python train.py --model="audio embedding model" --dataset="synthesised sound scenes: up to three everyday sounds over a background" --train_examples=26041 --gain_aug_db=6 --noise_aug=0.002 --time_shift_ms=50 --n_mels=64 --hop_length=160 --input="log_mel" --spec_augment=false --win_length=400 --targets=["first sound"] --num_classes=38 --embedding_dim=192 --arch="transformer" --norm="rmsnorm" --norm_position="sandwich" --activation="gelu" --mlp_ratio=6 --head_dim=32 --fused_qkv=true --bias="all" --qk_norm=true --parallel_block=false --dropout=0.1 --inner_norm=false --subsampling=4 --layers=8 --width=192 --positions="sincos" --pooling="class_token" --am_softmax_margin=0.2 --am_softmax_scale=30 --init="kaiming_normal" --optimizer="adamw" --lr=0.0012 --beta1=0.85 --beta2=0.95 --eps=1e-08 --grad_clip=0.5 --steps=14400 --batch_size=128 --epochs=70.8 --lr_schedule="step" --warmup_steps=720 --weight_decay=0.1
Rows from block 3, named by matrix and row number. Rows with one number belong to one attention dimension. Each number is 128 + 24 x the weight over its row's rms, rounded and kept within 0 to 255. All counts start at 0. After the name is the row's rms in percent of the matrix's.
# v: attention query, key and value (stacked) (model.blocks.3.attn.qkv.weight, 576x192, the v third), inputs 64-127
# proj: attention output (model.blocks.3.attn.proj.weight, 192x192, transposed), outputs 64-127
v.82 089 [118 154 114 173 124 132 153 152 111 117 139 121 130 106  87 118 149 126 127 126 114  99 124  71  98  72  90 184 179 146 148 125 133 134 179 155  91 126 151 125 137 164 137  98 108 130 130 134  69 127 145 122 139 125 114 157 105  92 124 117 114 119 127 109]
proj.82 093 [169  98 177 106 133 139 120 136 163 129  75 118 150 113 160 143 175 127 132 107 130 115 143 143 147 154 137  95 108 146 148 100 132 107 111  94 141 123  96 129 120 149 134 120 136 123 126 134 146 183 136 137 109 133  77 103 132 125 151 160 129  94 138 184]
v.83 086 [112 137 141 112 119 106 133 102 145  64 103 104 105 114 127 149 141 161 147 130 105 133  81 160 148 131 164 105 117  95 131 129 110 159 132 111 108 116  75 111 115 124 127 138 105 120 124 167 113 121 117  97 156 121 153 124 166 113 151 111 142 124  93 106]
proj.83 083 [154  84 151 145 136 135 101 104 121 145 143 121 123 155 100 112  77 134 113 115 119 128 157 108 130  78  97 103  96 146 119  98 140 163 105 112 131 125 126 105 137 143 142 123 122 126 140  86 108 148 137 116 138 130 121 136 128 143 147 119 107  83 140 147]
v.84 096 [116 143 133 161 101 121 148 106 118 145 122 171 140 149  98 108 151 144 142 131 127 136  93  87 156  75  96 197 176 184 127  96  84 143 140 120 127 164  95  97 148 129 141  99 132 131 175 149 105 147 128 137 184 110 133 151 106 159 108  97  80 128  84 120]
proj.84 095 [154 137 127 132 143  83 130 137 164 115 130  82 121 105 122 103 114 125  85 112 147 109 176 139 106 180 127 104 115  78 149  96 159 133 104 139 143 131 124 141 151 132 121 133 107 153 113 106 132 144 158 123 120 159 102 132 131  97 182 191 149 127 168 159]
v.85 092 [131 138 171 186 121 138  98  96  96 118 155 118 190 110 106 160 114 159 160 147 129 131 130 126 116 138 133 164 143 115 154 142 123 102 117 115 141 167 101 131 174 151  86 134  93 119 150 109  80 171 133 120 149 139 120 162 144 158 161 156 121 103 120 141]
proj.85 090 [124 140 126 105 139 127 155 161 126 129 109 125 101 120 108 135 113 131 115 172 140  95 104 122 135 155 145 116 108 111 145 141 142 139 133 117 137 150 134  92  96 122 148 143 152 153  72 134 149 119  85 116 127 173 185  90 130 110 130 126  87 145 151  85]
v.86 080 [152 151 157 168 146  86 112 115 140 124 122 114 109 156 149 126 157 185 125 145 130 172 108 145  96 110 105 150 132 134 138 138 111 151 149 136 156 116 114 122 189  97 131 122 111 118 147 109 112 135 152 117 145 127 111 114 119 153 169 129 125 122 121 108]
proj.86 071 [101 134  92 113 146  73 137 158 140 139 107 141 161 115  91 116  96  86 111 113 134 145 117 137 136 171 154 145 128  98 134  94 125 127 145 117 114 118 119 135 104 128 122 161 160 164 107 120 132 121 119 105 162 158 181  91 108 129 109 150 126  98 158 127]
v.87 083 [128 109 135  90 102 136 139 127 168 103 144 154 125 139 157 153 109 117 117 115  96  91 128 137 141 163 146 114  89  47 111 111 102 113  94 119 136 103 157 138 150 136 122 182 137 163 108 117 170 113 112 126 141 192 148 138 111 135 133 169 141 137 107 117]
proj.87 089 [102 124 107 106 109 121 132 107  97 122 200 142  98 148 125 141 114 141 159 140 127 161  91 133 109 113 124 147 137 154 135 165 152 119  89 113  97 111 141  98  83 132 120 147 128  91 151 163 137  91  81 154 120  99 145 145 140 157 119  95 117 177 122  98]
v.88 082 [136 130 123 136 174 147 101 175 128 105 151  59 109 125 118 107 122  80 119 145 152  96 196 139 115 105 132 132  80 145 137 135 180 124 122 123 134 102 161 126  78 113 140 112 151 142 125 118 135 137 157 155 107 124 115  84  92 150 146 147 158 133 193 142]
proj.88 080 [124 151 151 130 132 125 188 102 144 142 136 114 144 140 145 134 168 141 114  96 114 146  79 116 145 105  98 158 191 140 138 148 113 139 173 164 177 146 148 131 125 137 153 130 105 108 125 132  98 117 150 150 142 122 128 115 144 147 106  92 124 114  98 142]
v.89 091 [107 103  93  82 114 152 150 119 160 138 109 133 126 146 161 119  87 103 126 109 127  81 119 135 178 166 139 111 117 146  95 104 133 122 125 125 106 106 103  96 135 120 159  88 110 156  80  96 162 100 110 104 139 132 136 107 102 133  87  94 131 136 128 110]
proj.89 093 [145 128 127 159 100  99 154 123 137 110 181 121 118 137 127 167 126 153 159 102 139 157 111 124  81 148 129 158 135 134 123 165 120 105  90 136 122 129 160 188 119 169 137 141 144  82 177 154 125 135 120 139 115  92 133 147  90 122 180 100 173 178 129 148]
v.90 098 [123  89  99  86 129 130 101 148 136 127 153  66 114 104 167 109 119  84 124 135 107  86 179 137 123 137 136  70  82 136 102 102 119 129 112 131 140  78 160 148 126 104 129 123 153 129  89  90 171 133 153 126  84 143 118 116 134 130 122 126 152 141 184 143]
proj.90 096 [100 136 135 155 110 124 142  87  94 116 130 169 119 165 129 158 137 148 166  88 130 160 101 125 138 105 107 158 172 139 112 166 120 125 148 148 131 116 167 111 138 131 126 122 145 133 182 153  91 101 126 159 109  90 136 140 125 118 118 107 114 131 118 111]
v.91 105 [110 130 126 110 134 128 102  72 114 130 159 153 124  97 104 152 105 147 152 136 180 142 143 157 151 124 121 135 144 147 152 128  73 155 141  99  88 131 122 150 164 131 110 114 110 113 137 100 114 107 146  75 140 142 113  99 148 156 133 125 101 131 143 120]
proj.91 105 [143 162 121 164 118 105 133 146 153 136  95 135 107 159  98 117 127  96  70  99 114  99 122 124 105 159 130 127 102 141 163  93 170  94 139 128 161 131 124  67 137 145 143 115 113 117 135 132 130 151 125 147 128  92 118  99  70 131 172 137 157 110  85 140]
v.92 093 [154 169 158 140 137 132 172 192 134 132 115 117 154 140 148  84 131 123  87 129  96  83 143  89  93 143 131 100 133 107 125 121 187 119 129 116 117 135 143 101  89 146 142 137 135 147 120 139 119  94 110 136 105  96 118 151 126  77 104 150 145 141 119 116]
proj.92 094 [133  98 111 103 123 157 112  97 156 139 113 141 138 131 166 170 158 133 176 145 138 144 137 130 143 109 156 115 142 152 132 150  96 147 124 117 125 130 101 184 131 124 137 116 122 135 120 122 125 159 144 167 108 142 122 121 125 134 130  87 112 115 131 140]
v.93 111 [107 120 117 118  86 132  88  95 124 108 114 143 105 128 158 160 128 164 115 133 185 153 115 161 133 149 126 127  99 150 151 125  63 144 123 149 107  97 110 119 131  96 127 111 134 127 130 107 131 114 152 100 127 150 125  39 142 122 136 125  93 115 112 133]
proj.93 113 [126 154 144 161 136  84 126 135 133 136 127 136 127 128 136 114  76  79  76 100 101 104 161 122  90 120 128 117 123 120 108 116 136 105 137 117 173 119 166  98 130 130 139 135 109 119 158 137 125 137  99 126 166  71 104 151  97 128 120 133 174 122 113 135]
v.94 109 [150 146 146 152 114 110 141  68 150 113 147 110 129 140 128 123 145 130 117 102 145 131  87 148 114 121 140 124 152 101 137 147 127 136 161 146 153 157  85 131 151 127 123 127 114 124 128 145 134 160 138 107 182 135 184 135 144 140 143 118 130  71 108  93]
proj.94 104 [122 109 176 154 146 114 136 142 110 101 159 118 105 146  85 103  84 155  97 152 121 106 139 119 101 111 122 140 132 120 115 108 123 128 118 119 134 111 131 129 137 120 149 122 142 163  84 106 130 114 118 102 183 147 119 155 174 137 151 127 120 105 144 109]
v.95 095 [ 92 107 117 107 120 126 102  80 135 124 128 114 114 122 167 112 130  94 112 150 158 133 105 175 188 137 110 100 107 161 129 113  92 141 103 124 167  99  88 125 126  73 159  96 117 156 110 120 133 120 137 135 124 119 129  70 146 116  95  92 114 124 130 161]
proj.95 093 [105 145 115 125 115  83 123  99 109 120 135 131 117 140 130 119 122 119  90 116  94 117 164 109  76 139 111 145 129  90 134 138 153 126 132 154 154 107 181 114 153 166 119 139 136  95 181 139 121 117 112 120 117  81 113 135  61 130 166 156 161 168 110 136]
v.96 083 [118 145 140  97 123 150 131 154 120  85 111 146 140 125 118 130 112 129 134  64 169  82 147 114 102 165 118 145 107 113 147  99  84 120 121 132 157 111 121 157 123 136 175 110  94 105 146 101 143 133 171 142 133 144 119 123 108 133 148 160 131 146 127  99]
proj.96 082 [132  98 160 157 113 136 109 132 126 160 134 177 125  89 134 146 156 152 108 135 155 170 121 173 132 124 138 102 111 130  92 171 136 110 140 123 119 145 115 116 130 118 121 152 130 126  80 166 104 120  67  91 137 120  84 145 124 134 115 124 156 115 152 158]
v.97 099 [170 133 145 144 145 169 143 120  58  98 144 104 157  81 129 175 118 148 125 148 151 139 148 102  95 113 128 168 123 128 132 128 180 128 139 153 112 126 108 115 116 140 133  88 143 139 123 117 137 121 153 112 101 161 108 105 134 120  90 123 120  99 107 126]
proj.97 101 [ 84 135 130 111 130 125 156  97 163 138  86  91 100 143 121 108 118 120 107  84 140 158 106 127 103 137 143  98 120 137 155 128 115 123 115  78 156 126 135 117 116  95 120 157 117 113 152  84 139 161  79 165 128 115  77 129 106 107 150 135 125 118 114 144]
v.98 094 [161 101 102 139 126 139 137 155 103 120 149 113 105 117 142 146 118 136  95 127 126 130 158 124  93 113 115 121 128 154 121 145 166 161 122 169 145 176  88 149 135 114 139 134 135 152 122 104 142 175 131  94 166 114 131 105 145 102 125  93 133 129  98 139]
proj.98 092 [ 78 130 120 135 131 154 125 123 118 115 105 116 126 189 100 103 114 134 144  97 141 146  86 126 135 142 127 122 140 129 146 142 108 166 117 113 130 122 145 131  88 123 132 131 127 106 160 141 121  88 121 220 107 130 170 126 111 129 177 122 124 110 106 133]
v.99 093 [122 156  71 147 177 144 121 133  95 139  96 121 136 132 130 131 130 104 133 114 149 161 146  99 121  90 129 140 177 143 126 180 146 131 133 141 117 117 124 137 128 146 113 155 136 120 145 139  99  93 137 100  97 125 119  78 165  97 122  99 157  98 144 187]
proj.99 100 [158 140 123 116 137 146 149 118 169 164  82 111 135 119 136 118 130 142 142 103 136 121 153 112 137 117 136 121 132 151 123 118 102 144 161 118 125 117 122 142 150 167 129  98 106 124 166  82 115 185 111 128 116 135  66 128  88 137 126 117 152  95 119 145]
v.100 090 [105 169 122 133 158 107 135 123 139 134  48 112 159 172 105 122 184 117 140 107 158 169 117 131 112 107 136 142 121 142 110 138 136  98 132 116 130  91 176 104  83 122  99 113 127 106 163 170 128 122 143 127 104 127 127 128 131 106 126 152 153  77 126 115]
proj.100 086 [160 109 124 123 109 160 141 129 114 153 172 123  94  83 138 132  99 138 130 163 108  87 148 124 157 104 102 110 144 143 143 113 117 148 152 177  94 144 117 142 144 149 136 150 115 111 110 101 127 134 113 107 155 147 123 120 145 160  94 148 104 133 159 143]
v.101 085 [151 116 105 130 162 145 133 175 172  97 157 164 117 122 103 111 125 173 135 129 116 130 172 144 133 126 157 143 180 150 129 148 159 148 180 155 129 131  99 191 115 148 106 137 134 144 145 146 121 105 145 124 144 170 103 150 106 129 116 113 103 117 138 152]
proj.101 084 [143 168 164 125 110 140 128 114 166 178  83 117 132 146 142 146 157 108 123  81 135 106 104 118 122 156 137 105  92 159 159 104 104 107  95 126 178 159 133 133 151 150 129  97 108  89 143 116 111 159 143 132  97 128 104 129  89 134 154 132 166  99 124 171]
v.102 091 [130 110  93 126 128 163 155 152 187 151 155 164 121 168 150 130 102  96 110 100 106  93 132 151 146 118 119  95 145 169 108 132 111  89 127 140 144 111 130 162 110  84 148 155 106 149 120  87 146 128  93 110 161  64 154 114 109 122 110  96 119 168 121 126]
proj.102 093 [138  99 119 140 105 123 114  99  80 106 141 138 164  90  99 116 133 157 172 154 151 140  96 107 147 123 121 125 123  99  96 154 133 140 115 155 104 114  99 147 148 178 128 135 158 117 128 157 114 103 149  92  95 143 167 128 113 102 142 140 146 139 121 115]
v.103 089 [ 92 125 151 140 156 142 114 111  78 139  89 131 115  67 132 133 141 111 134 133 125 124  81 141 140 135 143 111  97 135 151 176 119 124  94 140  78 138 119 111 114 136 126 138 126 131 129 163 121 139 135 113  92  98 118  79  97 107 135 107 139  89 121 102]
proj.103 090 [113 104 133 103 156 105 156 106 130 139 149 121 147 152 128 109 134 109 124 112 112 139 150 118 129 104 133 141 140 121 127  99 129 153 164 100 154 118 134 138 155 101 124  77 112 130 171  74 152 178 109 154 164 152 103 152 139 150 103 129 139 127 133 131]
v.104 098 [112 143 119 109 131 127 149 147 116 120  70 160 122 103 158 172 165 127 144 145 141 139 133 109 104 121 147 143 109 163 110 151 103 164 133 137 103 152 127  85 144 113 151 127 128 167  96 160 127 146 163  80  94 119 141  67 129 126 110 106 121 102 117  96]
proj.104 101 [101 135 148 139 149 108 117 136 151 160 170  77 134 166  86 100 116 111 105 121 152 165 147 108 124 122 123 157 125 111 137 127 115 125 135  96 102 138 130 159 147  80 149 139 120 124 152  92 139 157  95 150 140 153  93 125 144 122 169 145 142  93 120 143]
v.105 102 [103 145 132 116  98 104 126  73 104 138  79 105 118 133 182 130 130  96  98 107 150 177  85 109 159 109 111 143 118 167  94 131  88 101 110  70 146 101 150 115 157 124 125 132 126 154 131 129 104 112 126 115 123 103 114 108 175 143 160 128 151 116 120 149]
proj.105 104 [153 108 106 103 145 124 123 168  98 112 133 125 146 102 122 138  84 126 154 166 146  98 187 161 133 119 114 155 160 100 114 126 115 141 173 135  59 127 145 144 155 150 153 103 127 152 145 129 128 174 130 107 136 155 119 114 132 131  90 141  76 103 157 121]
v.106 095 [ 80 106 112 118 128  93 102 132 146 142  97 170 100  98 134  97 109 101 154 131  99 108  90 150 118 117 102  90 162 129 125 158 125 122  84 139 131 181 129 130 102 134 139 199 122 127 125 131 132 144 107 165 133 107 117  89  67 126 105 111  98 166 162 147]
proj.106 092 [151 103 128 135 104 110 138 110  95 154 190 159 163 156 137 135 154 141 107 130 130 141 105 103 155 114 125 161 120 120 117  89 130 159 140 124 155 105 131  98 171 113 138  68 123 160 148 109 134 128 164 104 144 152 119 145 186 140 158 113 168 131  79  77]
v.107 095 [149  86 147 128 105 117 143 118 147 100 188 154 108 131 118  99 140 142 145 124 112 106 150 117 164 141 138 131 161 119 139 130 101 148 161 138 137 147 124 119 174 117 170 119 151 116 150  77 106 133  79 175 137 149 129 148  95 140 134 105 115 180 164 110]
proj.107 095 [145 170 117 140 122 122 117 130 107 164  97 146 138 117 141 156 156 117 138 124 101 133 131 174 136 142 120 110  91 124 131 131 152 103 121 112 154 127 123  82 111 131 104 116 139 140 100 148 130 147 174  93 126 121 121 122 132 127 140 152 138 101  63 144]
v.108 092 [129 151 152 109 161 159 120 120  96 119 100 132 140 180 105 181 150 131 134 121 188 137 153 128  87 138 147 151  94 141 126 153 104 151 117 116 116  75 112 119 112 146 111  87 128 110 165 151  89 160 141  94 109 112 114  96 159 121 121 157 137 100 107  98]
proj.108 094 [137 103 135 133 143 125 130 125 152 139 121 111 120 117 134 101 109 110 117 125 126 107 159 143 130  83 113 111 153 148 140 125 112 158 188 132 131 148 159 133 149 120 104 152 102 121 161 108 142 141 106 159 104 108  82 122 108 153 129 146 128 111 135 170]
v.109 091 [100 123 153 135 123 125 154 128 197 154  74 142 118 173 151  87 123 102 123 105 133 124 135 128 138 128 121  74 147 150 126 115 104 128 121  86 133 149 146 144 140 125 158 149  92  93 153 139 102  97  83 121 126 103 122 148 129 122 139 142 109 143 142 122]
proj.109 094 [159  96 106 122 120 154 126 126  79 109 187 172 156 116 106 130 114 183 161 187 143 101 143  91 148  71 108 157 111 119  69 113 114 137 147 156 124 114 132 126 117 134 126  89 178 136 120 166 111 134 148  93 131 191 148 125 128 150  89  95 114 101 100 129]
v.110 102 [ 97 145 115  83 149 150 122 120 120 140  45 144 155 118 111 159 137  96 129 111 140 118 121 102 158 123 109 161 108 132 122 172 121 116 108 105 135 120 153 128 118 144 150 133 115  91 145 133 100 105 132 151 121  98 127 112 109  97 129 160 121 146 143 102]
proj.110 103 [183  96 121 137  94 125 153 133 154 127 156 142 136 132 132 149 147 175 122 160 146 147 136 148 144 136 153 126 158 125 104 125 122 142 151 151  93 140 121 132 149  96 101 127 136 112 116  81 160 147 108  97 142 177  81 109 151 141  99 139 112 139 137 157]
v.111 103 [119 126 121 142 148 138  86 157 152 137 120 160 125  98 105 133 134 148 159 156  91  82 142 145 158 141 157 151 156 102 179 143 140 130 125 140 145 126 156 118  97 143 150 126 147  96 130 138 124 118 145 168 126 133 121 120  70 141 112 102 110 170 155  93]
proj.111 102 [135 152 119 161  92  87 135 104 133 140 113 151 152 118 138 168 181 135 137  99 125 159 113 111 128 160 169 121 115 111 116 143 165 129 134 111 167 133  88 129 138 113 103 138 145 121  99 111 130 122 138  77 147 140 143 136 167 115 113 152 145 135  75 141]
v.112 098 [196 140 135 122  97 128 126 172 122  94 174 130 163 154 111 137 150 164 128 123 139 138 164 160 106 132 144 133 119 110  95 105 138 161 164 162 107 135 104 143 102 115 102 105 141 165 124 120 137 139 140  84 137 180 132 143 157 125  96 103 112 109 118 131]
proj.112 096 [ 66 167 130 128 150  92 139 155 129 166 108 102 108 127 152  81 123  94 132  87 102 108 104 118 123 147 125 103 107 152 136 151 116  84  73 113 150 149 146 135 109 168 107 180 132 109 133 151 166 135 122 139 111 110 144 132  81 126 196 148 126 125 123 143]
v.113 095 [166 124 139 135 131 132 114 140 120  73 183 138  96 134  91 138 128 143 145 124 132 106 150 167  84 127 127 161 117  80 125 137 141 144 145 143 118  89 118 113  89 130 109  91 145 129 108 148 124 163 150 177 101 151 122 102 146 142 118 104 155 120 138 113]
proj.113 093 [102 150 147 113 129  99 144 129 145 154  86 128 121 102 161 131 155 105  92  86 102 140 113 122 149 169 123  98 138 174 156 116 141  86 126 119 196 171 131 129 149 141 109 134 113 123 166 104 117 139 110 121 157  86  92 148 104 124 151 142 143 112 135 137]
v.114 092 [163 147 158 156 120 131 126 160 153 115 150 105 154 178 139 169 144 119 100 142 145 103 161 121 101 161 152 107 118 155 115  95 116 140 140 141 127 124 108 104 105 132 138  68 154 126  96 104 150 144 105  96 117 135 115 113 141 144 118 171 132 130 113 136]
proj.114 090 [ 92 113 132 138 175 151 129 144 127 117 121 158  74 105 117  85  92 137 143 133 149 135 120 115 141 113 130 146 120 123 114 177 127 120 135 103 105 117 144 175  95 114 115 183 123 128 128 152 131  77 105 189 104 116 140 145 130 109 147 124 110 112 141 156]
v.115 089 [195  94 131 136 124 139 107 144 174 118 141  96  88 148 143 148 104 151 107 132 120 122 143 124 115 132 144 105 105 134 129 131 148 143 114 138 154 133 130 182 119 100 154 125 160 112 170  76 148 151 130 110 140 140 132 130 137  97 138 118 171 117 136 143]
proj.115 088 [ 92 159 125 106 136 138 118 127 100 103 124 128 152 110 113  87 151 146 176 126 146  93 109 131 144 113 124 111 127 101 135 179 132 115 116 127 121 135 101 144  85 170  95 133 156  96 147 158 132  83 105 124 127 126 173  84  96  98 130 120 112 145 132 142]
v.116 110 [171 112 120 128 114 137 164 166 124 126 178 109 126 132 153 150 150 152 106 125 141 161 138 134 110 131 117 130 124 154  88 113 119 157 148 151 109 153  79 140 147 114 113 142 171 170 136 120 141 138 106  73 162 115 142 142 174 142 109 110 124  96 119 160]
proj.116 110 [100 152 118 124 138 141 105 128 115 106 113  84 119 156  97  63 105 112 126 106 126 124 125 127 130 132 117 115 109 125 146 115 132 112  77 107 133 121 147 146 108 154 141 106 125 119 130 143 133 123 147 185  73 139 158 112  93 110 190 135 126 112 121 125]
v.117 102 [118 115 132 137 170 129  95 145 109 112 112 147  87  98 101 158 129 143 151 132  90 102 115 170 110 156  97 115 129  98 169 139 125 162 148 138 130 151 103 126 108 122 154 149 120  94 138  93 137 152 170 175 101 130 134 120  76  97 117 114 108 121 103  80]
proj.117 098 [101 153 140 117  96  99 134  97 106 133 149 132 149 162 174 129 151 122 122  83 125 147 101 114 140  99 122 144 149 115  89 148 153  84 146 116 190 136 155 113 163  98  81 120  95 147 145 107 116 100 103 143 174 100 120 131 153 159 140 103 155 147  98 124]
v.118 094 [138 153 135 126  81  76  94  75 145 125 107 117 110 175 114 114  90 115 122 111 148 145 121 149 148 120 145 107  81 121  78 115  85  91 106 100 140  90 152 158 131 101 126 133 117 102 153 141 145 131 108 126 145 117 127 146 166 132 134 144 163 146 132 145]
proj.118 096 [106 102 137 116 149 153 115 156  78 100 173 138 135  86 127  88 118 138 164 149 156 107 146 141 151 120 126 139 170 113 124 132 140 145 155 171  47 147 106 142 111 172 148 119 162 152 102 163 131  97 128  88 129 150 171 121 135 106  88 115  85 167 145 130]
v.119 085 [ 85 100 129 103 142  88 111 136 134 144  68 138 106 116  79 141 151 130 142 132 113  95 100 119 120 122  91 125 149 114 144 162 116 160 128 123  96 137 118  90 136 142 129 161 107 105 164 141 103 138 118 158 124 137 110  99  89 140 144 110  98 123 113  93]
proj.119 080 [150 120 113 132  84 114 159 104  97 149 200 112 149 154 159 151 115 127  86 140 100 129 140  94 133 130 116 156 130 138 136  87 160 124 168 124 172 132 180 108 126  93 124 112 127 157 138  96 132 117  96 117 182 126  87 135 175 168 122 114 166 143 110  81]
v.120 078 [112 147 153  89 116 107 104 106  93 157 118  88  91 114 102 125  85 138 122 112 138 147  98 118  88 110 103 145  73 155 123 159 104  93  85 129 135 104 104 112 143 132 103 131 107  83 157 118 111 171 133 158 123 127 141 134 174 148 138 155 136 162 145 113]
proj.120 078 [142  67 114  93 123 100 142 138 136  97 143 141 143 123 150 122 122  99 127 145 117 124 147 168 151 105  92 116 177 110 151 112 144 155 170 153 119 146 110 142 108 151 154 111 113 165 124 130 113  89  95  77 146 117 139 106 119 121 129 107 109 139 142 146]
v.121 119 [118 126 126  97 142 100 115 124 176 137 105 144 135 133 106 102  98  92 122 115 124  72 125 132 122 164 128 104 120 106 124 122 107 115  93  84 159 104 160 117 143 104 144 139 104  84 150  98 131 136 110 176 120 104 137 151  83 125 173 156 132 179 148  93]
proj.121 118 [149 111 104 132 118 126 139 134  96 103 164 166 158 116 145 153 130 157 148 183 148 110 136 144 161 108 101 126 126 109  99 144 137 146 143 155 118 135 110 120 103 130 116 128 164 161  59 159 147  98 154  75 140 142 163 127 181 135 105 111 110 160 111 123]
v.122 087 [110 141 140 142 118 118  94 159 118 150 116 121  90 138 150 103  79  94 111 151 136 113 103 126 141 119  63 133  94 106 146 152 137 115 110 145 129 164  86 165 125 114 121 195  95 150 145 112 137 161 115 156 124 111 150 102  93 128 139 147 144 129 100 137]
proj.122 091 [ 68 106 117  92 148 122 166  97  81 108 177 133 120 132 110 122 139 134 155 147 139 142  95 127 162 112 113 155 173 110 127 149 137 172 138 154 133 101 124 145 126 120 135 113 143 151 135 154 140  63 106 142 126 134 182 122 136 130 144  85 124 170 123  78]
v.123 099 [148 128 147 119 122 129 109 125 120 101 182 109 113 174 135 108 142 142 120 122 163 134 155 132  91 152 147 121  91  97 120 132 138 144 135 134 124 104 107 127 109 171 136  92 113 118 127 128 107 157 127 121 103 149 111 160 175  99 162 146 169  99 129 100]
proj.123 097 [123 139 152 130 158 120 126 126 133 138  82 140 105 109 173 135 129 105 117 114 101 105 142 130 142  96 134  99 134 169 164 123 111  95 158 129 163 140 147  86 129 140 105 144 110 115 130 156 103 105 139 144 146  78 126 130 105 142 123  91 121 124 166 146]
v.124 110 [121 140 158  77 125 139 125 114 118 121 103 141 153 135 108 116 138 141 140 108 182 125 101  70 122 154 137 163 126 117 131 123  99 146 146 130 130 113 145 105 148 148 170 105  93 103 136 131  88 110 147 151 110 145 125 106  83 149 147 153 101 138 123  95]
proj.124 108 [156 108 152 173 120 129 125 136 174 161 119 115 101 122 145 141 123  96 119 171  82 140 174 179 118  94 133 104  99 134  95 104 149 127 124  98 127 132 171 104 138 125 129 150 134 154 113 147 133 157 125 115 154 118  62 149 143 155  84 141 149 113 124 181]
v.125 096 [100 128 162 120 100 149 148 129 112 121 109 146 159  79 116 163  90 126 143 146 122  82 146 102 154 168 146 146 125  97 161 123 120  76  83 101 116 126 160 148 126 139 138 116 115 129  99 141 130  77 156 141 136 138 102  96  97 152 122 118 113 168 128 101]
proj.125 102 [153 103 141 142 128  84 127 124 156 144 153 162 144 138 134 138 152 164 120 167 143 185  91 151 105 139 159 144 108 121 120 142 142 145 125  86  95 129  91 126  98 110 126 145 147 109  78 125 156 130  89 107 117 136 138 136 127  91 102 143 137 164 146 116]
v.126 102 [ 84 128 114 153 174 112 107 138 126 146 125 111 123 111 147 143 156 137 146 138 113 148  97 127 123 114  88 135 176 137 120 164 169 154 160 149  98 186 105 140 140 154 109 169 141 135 142 145 129 123 151 148 114 109 156 128 117  99 145 137 128  89 148 161]
proj.126 104 [126 134 125  97 103 164 136  64 118 140 148 112 108 165 103 136 147 123 109 103 103 126 132 123 118 102 135 155  94 123 114 119 114 141 114 118 151 115 132 130 122  99 137  93 103 133 155  82 148 124  98 169 133 144 108 133 111 156  94  91 149 134 129  90]
v.127 090 [152 133 144 121 124 117 127 124 155 120 135 145 118 179 111  83 139 128 128  99 135 130 139 154 140 144 150  95 116  94 108 127 121 157 149  99 131 105 124 131 149 144 122 116 119 133 162 123 137 126 116 138 122  93 134 201 169  96 169 153 133 123 125 101]
proj.127 095 [162 155 146 136 134 151 113 136  99 121 119 156 121 122 147 145 125 105 115 136 100 124 166 135 139 106  94  98 126 140 120 127 127  82 136 190 133 116 128  84 131 142 119 117 115 124 144 155  93 101 146 129 129 111 117 105 134 191 123 140 116  90 127 164]
v.128 110 [157 147 134 151  98  85 130 117 154 125 119 146 122 163 115 129 152 170 150 103 157 141  70 133 100 130 117 137 146 129 110 140 111 140 132 128 111 141  83 109 151 139 118 136 106 160 143 143 119 138  91 143 149 135 160 162 114  92 144 149 136  98  85 106]
proj.128 107 [100 114 127 129 182 120 181 124  95  94 186 116 124  63  97 103 124  88 116 163 137 172 127 112 144  93 146 138 107 113 153 123 150 158 118 153 128 129 139 136 110 114 165 145 151 138 113 125 133 120 133 131 136 148 134 162 171 170 103  92 143 164 157 122]
v.129 079 [141  95 112 123 105 144 117 135 132 137 182 128 106 104 129 124  92 175 116 154 113 105 109 105 135 159 121 116  98 176 139 134  88 132 110 159 167 126  95 163 159 146 152 168 107  93 133 110 117 157 152 119 150 143 123 148 148 137 157 142 112 156 153 129]
proj.129 078 [116 114 171 112 102  47 144 124 136 104  94 132 145 144 136 118 138 112 153  91 137 145  90 131 108 154  90 106 136  84 167 126 138  95 136  95 110 141 158  97 125 146 141 122 132 175 139 129 160 112  86 142 112 160 166  88 105 102 142 106 109 164  87 127]
v.130 098 [ 97 143 109 134 121  91 150 137 133 128 105 140 112 142 174 115 139 132 111 131 109 125 116 153 126  97 103 145 159 144  77 127 142  94 142 129 150 143 109 130 140 110 100 134 114 169 114 146 147 115 119 138 152  96 139 134 131 108 107 106 118 123  89 140]
proj.130 099 [149 101 115 137 158 163 115 142  91 102 188 113 159  83  92 124 133 112 151 157 160 140 113 121 122 136 119 128 173 104 132 121 130 125  76 166  99 129 105 176  94 154 151 128 157  79 138 129  89 112 136 114  97 111 147 161 162 126 102 132 144 162 162 131]
v.131 110 [121 130 181 135 133 113 133 120 137 135 133 132 159 114 112 135 115 136 147 146 119  84 118 131 125 146 137 116 127 101 111 136 114 119 119  99  99 180  96 132 132 146 133 147 132 141 113 124 114 142 112 150 143 107 138 139 146 165 125 158  76 143 111 114]
proj.131 108 [102 126  90 129 120 126 172 125 100 130 207 136 112 135 102 105 116 111 137 169 159 135  93  88 110 131 115 120 106 118 113 160 143 118 109 150 124 110 109 144  99 105 117 127 145 121 122 138 167 110 103 136  97 161 201 119 121 145 129  94 129 200 118 105]
v.132 105 [163 116 150 102  94 118  95 103 106 133 152 140 126 157 100 146 122 141 144 109 162 114 110 123 115 127 124 128 107  84  94 116  95 102 112 168 142  91 107 138 131 114 121 119 120 105 135 163 140 156 129 110 145 170 169 150 163 140 158 119 180 101 148 105]
proj.132 109 [116 142 140 161 172 120 159 143 129 116 138 135 154  83 109  95 137 145 126 128  99 138 115 122 150 102 167 145 130 160 181 120 161 146 114 140 134 159 116  95 104 146 109 180 172 141  63 118 137 105 139 115  98 150 133 104 158 122 160  98  89 149 163 144]